A small image classifier, trained from scratch: trained on procedural textures in two colours, tilted and lit, 195000 training examples.
Rows from block 8, named by matrix and row number. Rows with one number belong to one attention dimension. Each number is 128 + 32 x the weight over its row's rms, rounded and kept within 0 to 255. All counts start at 0. After the name is the row's rms in percent of the matrix's.
# v: attention value (model.blocks.8.attn.v.weight, 320x320), inputs 0-159
# proj: attention output (model.blocks.8.attn.proj.weight, 320x320, transposed), outputs 0-159
v.235 100 [165 123 119 115 141 127  95 122 138 120  67 136 149 121 133 143 228 157 176 137 132  64 160 158 190 115 145 171 139 105 193 127  97 111 168  98 170 100 123 121 148 135 143 114  95 118  97 100 153 138 136 203 168 128 115 147 142  83  79 140 151 200  71 116 127 165  54  72  98 124 113 144 135 137 115 149 124  84 168  47 127 126 114 144 113 121 157 121  99 116 160 111 164 100 133 133 164 132 132 126 188 166 133  90  99 128 146  64 132 123 167  74 135  95 125 133 166  81 121 102 102 145 168  88 113  89  74 134 169 103  52 107 119 135  94 160 124 139 105  91 139 126 200 110 165  55  97 161  98 160  88  97 171   8 105 138  96 133  84 136]
v.236 099 [ 81 126 150 145 125 110 106 113 133 110 109 150  99 165  58 152 138 175 125 181 100  90 116 144 126 151 158 125  99  99 184 172 119 114 101  99  92 107 143 129 141  97  92 118 138  71 124 156  73 116 173  95 101 107 174  73 146 124 129 142  88 171  83 162 163 152 117 177 164 156 147 111 108  70 130  72 142  89  86 112 120 142 155 151 114  62 158 154 107 121 106 162 146  82  81 106  92  60 129 147 130  99 185 105  89 149  84  64 149 108  93 120 126 100  95 134 141  74 148 125  76  83 127 132 148 131 106  73 157 121 123 123 145 120  78 129 117  94 153 108 173 162 145  90 100 139 123 110  72 104 139 144 161 116 168 121  84 168 116 185]
v.237 099 [100 145  85  92 113 132 127 183 147 154  82 109 117 146 119 123  90 140 125 134 127 111  73 138  97  76 136 157 142 115 165 197 101 120  74  98 144  96 143 215 184 121 114 125 127 105  95  99  72 116 184 128 169 176 133 106 130 138 119 136 150  87 157 188 120 161 120 145 147 151  68  99 131  83 187 160  74 127 126  87  83 109 103 107 121 132  86 119 111 106  79 141 117 138 145  71 119  99  76 165  92  77 130  73 113  49 174 127 146  74 145 121  78 135 122 155 181 163  90 149 112 112  80 127 100 114 150  99 124 138 105  67 126 119  88 203 121 158  57 141 116 168 167 154 152 110 139 109 128 131 141 150  82  94  76 157 188 152 128 174]
v.238 102 [110 181 152 184 118 132 157 119  98 135  95 127 156  75 100 157 136 121 105 121 150 150 162 138 169 162  89 142 105 134  69 158 147 139 102 133 147 121  87 159 136 105 143 135 150 128 183  90 174 102 160  96 114 157 126 165 141 155  70 169 128 119 118 125 160 151 132 136 150 104 127 159 166 158 145 122 141 170  77 154 148 144 164 171  56 122 157 164 190  94  66  78 149 167 156  97  98 111 110 125 170 115 139 117 126 142 107 133 113 158 111 108 110 137 142 170 178  89 140 138 129 166 126 110 163 108 152 137 121 133 123 145 150 121 120  79 180 144  64 160 175 142  65 103 108 139 168 117 134 173  99  73 172 120 103 127 127 113 104 214]
v.239 098 [ 97 127 192 113 111 134 135  78 156 135 144 161  50 104  88 111  97 181  89 188 133 128 114  98 118  93 120 135 115 153 134 119  89 174 136  87 158  78 142 169  96 174 156 164 134 130  82  91 166 193 109 103 148 123 156 149 158 128 134 130 154 161 124 145 120 126 146 174  90 148 119 194  97 114 165 149 164 139  93 165 127  54 132 154 136 105 115 128 151 140 182 139 118 145 131 119  94 142 112 130 180 181 102 124 150 155 180 120  60 127 126 119  68 215 147 183 107 182 153 122  95 127 118 111  61 174  98 147 135 166 192 142 138 155 134 108 123 115 197  92 123 150 154 152 121  96 162 148 147 186 135  94  96 114  71 132 111 162 118 143]
v.240 099 [144 141 178 133 149 141 124  76 111  58 124  56 107 122  84 139 110 155 168 125 101 119 136 148 106  97 135 123 117 162 111 129 151 138 101 105  93 152 164 163 158 122  77 116 124 147 194 183 180 111 128 187 148  65 153 178 167 107  80  92 120 114 159  90 166 156 200 104 137  82 125  99  86 144 158 165 173  64 108 119 160 136 102 134 123 147 137 117  74  99 128 111 126  68 123  85 115 100 152 115 125 126  84  97 161 144 116 141 148 123 106 119 138  96 108 168 130  82 127 106 160 157  91 131 181 143  88 127 135 108 154 125 125 164 160 149 128  99  72 141 133 150 147 170 125 165 126 134 159 148  83  88 114 131 132 102 156 132 179 152]
v.241 093 [155  62 153 158 122 174 115 113 111 137 141 171 111 154 121 145 112  94 114 115 134  89 156 156 149 132 129 136 201 131 103  90 121 179 101 100 111 131 114 132  79 127 111 141 163  63 140  95 161 197  93 147 115 184 140  73 159 157 137 140 113 105 125 166 126 175 126 144 122 113  99  77  33 143 141  92  95 110  99 163 118  76 109 189 124 157 133 132 123 106 135  64 111 137 164 137 161 142 110 134  61  91 156  84 153 132 152 178  98 141  84 125 171 144  59 163 122  92 159 101 132  86 149  78  97 195 121 168 142 117 134 110 134 132 122 130 175 119 126 124 115 194 155 131  98  84  80 184 105 179 209  61 128 149 181 149 137 174 146 127]
v.242 100 [134 129 125 157 174 121 142 223 141 105 103 136 137 134 105 117 162  92 158 172 134 155 153 119 117 103 146 112 100  82  74 155  93 109 155  93 100 153 179 111 153 105 122  78 170 158 108 176 148 133 160 176 126  87 124 175 138 125  81  88 151 125  87  78 136 177 120 129 114 176 164 120 156 137  92 116 126 106 165 132 164 185 188  60 127 171 100  97  84 136 151 171 109 168 150 123 148 123 156  99  85 150 107  88 149 146 103 195 139 156  88 128 127 126 169 138 145 146 132 103 133 164 180 147 125 117  87 114 170 130 135 126  59 132 134  99 137  68 221 136 129 142 166 133 189 165 151 171 155 148 136  78 141  64  94 126 185 209 100 107]
v.243 093 [ 72 167 108 146 134 119 137  81  91 174 118 210  90 136 156  81 138 131 108 101 114  94 186 135  65  61 151 131 137 134 131 142 175 127 155 125  86 135 117 133 160  74 117 104 137  67 137 134 161 148 142 104 113 184 112  74 164 120 181 113 169 155 194 138 142 122 104 102 112 106 128 136 155  70 157 131 118 120 135 110 103  84 132 111 125 188  87 144 140  97 116 149 104 135 129 105 129  84 119 115 155 178  77 191 136  90 156 112 170 122 120 140  54 131 128 115 130  78  73 106 149 153  72 117 110 104 151 150 149 163 134 222 138 143 160 155 158 153 173 175 174 130 144 140 128 137 144 112 115 151  98 113 105 171 164 159 153 125 189 173]
v.244 098 [143 151 127  80 162 111 114 112 113 112 130 120  91 128 128  43 119 123 151 121  47 197 101 160  66 143 146 129 110  90 113 158 107 129 128 176 143 118 161 137 142 130 126 100 131 116 167 129 180 171  80  93 160 159 152 133 157 119 126  83 112  88  67 159 128 107  87 180 162 121 110 166 169 111  73  87 135  66 157 139 135 214 165 131 162 114 157 149 107 145  98 124 127 146 143 164  95 164  91 123 107 111 135 142 137 143 165  85  58 144 120 113  55 147 143 115 167 127  90  54 171 105 171 125  87 110 178 102 138 170 120 149 130 125 177 148 147 129 100 115 181 100 143 132 134 104 116  69 148 129 121 165 148 110 130 143  85 111 148  98]
proj.235 100 [192 143 135 179 103 150 128 103 146 150  75 142 145  44 139 154 142 114  53 131 193 115 133 142 136 159  97 212 109 102 145 167  69 105 116  94  74 145 135 187  89  35 172 130 115 141 155 111 105 168 116 144 161  72 104 105  99 144  86 147 158 141 174 155 114  66  75 136 146 123 134 151 128  68 135 129 150 131 130 149  82 178 151 154 133  93 134 165 132 148 127  92 134  96 113 115 179 121  81  78  82 114 131 158 139 142  81 118 117  84  64 116 184 153 138 155  90 149 112 109 114 124  83  95  98 139  84 153 174 158 184 104 130  74  96 134 137 116 153 145 110 128 107 159 163  67 150  46 138 115 158 124 125  96 146  62 135 111 107  95]
proj.236 103 [190  82 123 148 128  81  97 181 123 160  68 132 117 183 115  88 170 193 130 159 173 163 155 121  92 143  82 104 137 125 171 188 130  92  70 146 148 137 107 120 137 136 125 161 167 104 136 133 169  98 115 184 152  89 134 155  63 211 144 142 114 151 158 101 142 129 144 134 147 137 143 195  99  94  88 120 136 124  90 141  61 179 110 108 166 130 131  78 104 146 164  83  91  91 172 165  89 184 140 162 171 122 139  96 123 136 126 192 112 124 139 158 122 128 102  90 161 134 116 147 123 198 145 124 146 158 136 140 132  99 169 125  66 185 153 136 133 143 139 111 126 108 176 133 125 136  89 182 121 122  81  96 136  68 191 121 164 151 133 125]
proj.237 099 [140 103 155 186 169  81  87 157 118 120 151 160 136 127 110  68 163 159 152 132 128  94 133 147 136 133  97  77 108  98  86 119  82  66 114  99 189 101 162 163 118 144 119 109 122 126 156 167 125 100 130 111 150  50 158 109  84 118 117 102  93 111 138 190  53 127 123 143 158 165 145 184  98  62 153  84 185  90 115 166 104 143 160  90 185 129 158 111 130  98 133 134 168 163 129  60 142 139  98  79 154 122 117  77 112 135 122 153 115 121 125  43  79  50 132 101 162 119 157 131 137 156 144 101 105 117 187 114  78 137  91 126 151  88 144  90 106 101 173 122 132 133 115 110  68 190 181 138  79 198  65 157 123 149  93 114 171 101 101 173]
proj.238 102 [129 136  95  58 149 164 133 159 165  87 139 119 106 222 116  96 131 122 128  97 105 115 165 165 122 162 170 133 137 139  95 163 159 186  97 154 149 150 170 155 162  60  91 156 101 163 152 143  63 133 125  87 160  91 114 161 110 199 154 119  75 127 147 168 123 147  77 179 114 104 123 132 118  57  72  82 129 118 206 189 127  86 160  81 153 151  85 128 103 140 106 132  75  70  94 190 116 107 173 107  72  97 175 139 145 123 105  98  84  72  90 125 110 125 180 133 121 107 118 125 137 124 138 108 131 100 202 108 121 171 149 130 114 100 136  96 165 119  78 149  85 133 146 111 211 115 145 148 111 138 170 123 122 164 145 112 113  94 167 164]
proj.239 100 [142 137 134 172 145 134  85 155  58 152 146  87 180 100 120  76 121 132 125 121  92 127 152 115 149 147 158 140 107 113 125 130 128 171 114 124 161 131 163 125  95  93 139  99 110  83 174 126 126 166 150 157  86 125 161  91 173 188  92 110 133  76 117 119 136 102  97  67  51  96 133 176 176 115  97  95 141 114 143  85 116 113 132 222 122 108 173 124 134  90  90 109 170 184 140 149 129 173  80 149 123 138 175 143 100 199 131 162 141 103 139  98 146 189 166 162  95 127 130 117 112 104  60  69 102 105 162 123 161 118 141  86  98 129 112 128 138 110 143 143  96 183 106 135 134 157  59 186 162 117 168 149 182 136 183  61 115 118  78 149]
proj.240 096 [ 84 118 124 144  67 102 132 152 113 141 145 148 134 155 121  64 116  92 207 134  69 100 120 147 133  94 164 120 100 131 162 158 133 109  92 156  79 148  59 140 145  96  53 180 121 110  96 146  88 252  84 150 130 128 158 143 110 122 168 177 143 153 117 124 111 113 168 105  73 101  91 204 113 105 108 161 170 127 116 126 149 133 185 123 174 148 174  95 120 115  82 114 125 153  98 110 191 127 119 152 153  98 160 162 133 120 112 149 175 109 210 130  94 140 143 133 101 148 119 105 176 103 176 142  96 123 138 102 124 113  86  96 123 110 211 154 145 124  97  93  75 121 102 140 141  49 150 118 120  63 142 137 115 149 187 137 122 118 147 104]
proj.241 104 [164 102  88 153 169  49  92  85 124 122  76 173 150 179 174 155 148 227 128 157 161 181 134 135 133 121  85 142 169 139 165 165 164 140 106  30 110 122 121 116  95 107 146 168 138 119 106  78 115 133 131 158 132 135 153 181 116 116 125 114 115 148 108 174 123 157 160 134 168 124 106 111 143 119 121 125 182 137  98 136 128 180 172  66 160 112 117 169 123 142  65 130 134 111  83 114  81 103 139 108  90 101 114  70 146 138 208 183 138 155 115 161 154 201 147 155 127 109  81 127 161 106 100 165 120 114 148 123  88 198 131 140  64 119  85 168 142  79 123 180 102 117  91 144 120 157 129 128 160 104 132 125 104 125  26 153 136 170 137  99]
proj.242 100 [100 132 126 194 158 166 159 130 128 154 165 105 103 112 113 114 101 111 115 110 163 138 112 104 205 119 152 147 136 162  80  72  90  41 116 120 150 144 147 181 144 149  45 135  98 140 129  98 161 161 133 165 174 143  99 151 139 121 179 146 163  86  48 106  72 162 105 110  93  95  80 120  99  91  87 147 166  84 128 150 198 105 106 167 142  73 121 201  73 105 160 115  95 159 171 100 171 122 150 132 120 122 133  83 106  88 165  82 106 158 167 133 146 118 121  53 116 105 129 166 102 128 154 118 131 116 104 115  97  92 146 101 181  81 234 100 146  76 116  98 104 133 106 116 143 133 102  94 131 135 110 138 153 112 104 154 133 137   3 130]
proj.243 103 [116 130 149 138  89  71 123 117 110 142 130  76 157 184 151  94 184 165  69  89 102 117 145 137 177  99 143 115 137 129 140  71 116 140 236  51 127 154 183  65  80 149 121 120 120 125  88 158 136 131 102  89 209  82 114 166 141 202 102 155 187 152 150 168 121  96 115 117 155 161 107 144 103 104  94 154 162 169 104 133 175 133 154 125 146 134  83  94 150  88 176 131 131  77  99 105 136  85 164 117 117 122  97 129 120 141 113  76 145 120  94 142 146 138 124 139  85  95 128 104 110 165 166 122  97 141 168 119 117 133 101  91 115 135 120 152 129  84 167  99 176 162 161 143 102 124 119  55 133 107 163  84 135 133 156 162 134 140 140 124]
proj.244 096 [ 99 157  81 125 186 182 161 101 136 117  86  70 152 129 138 123 143 126  80  73 154 116  94 135 101 176 129 155 139 133  65 113 147  89 169 164 120 118 118 123  89 119 100 147 125 140 146  82  89 169 125  87 156 100 111  99 134 150  93 140 143 143  65 139 138 140 179  98 110 129 113 136 198  86  57 124 134  85 116 151 160 142 134 126  76 163 116 127 176 181 126 128 180 121 102 150 119 136 151 112  95 105  62 156 130 162  88 163 116 128  97  86  84 154 134 164 157  98 100  84  58  56 133 154 111 151  71 134 100 176 122 113 187 132 122 135 195  89 128 174 152 117 156 142 177 113 169 192  89 161 140  87 124 182 113 138  93 126 183 105]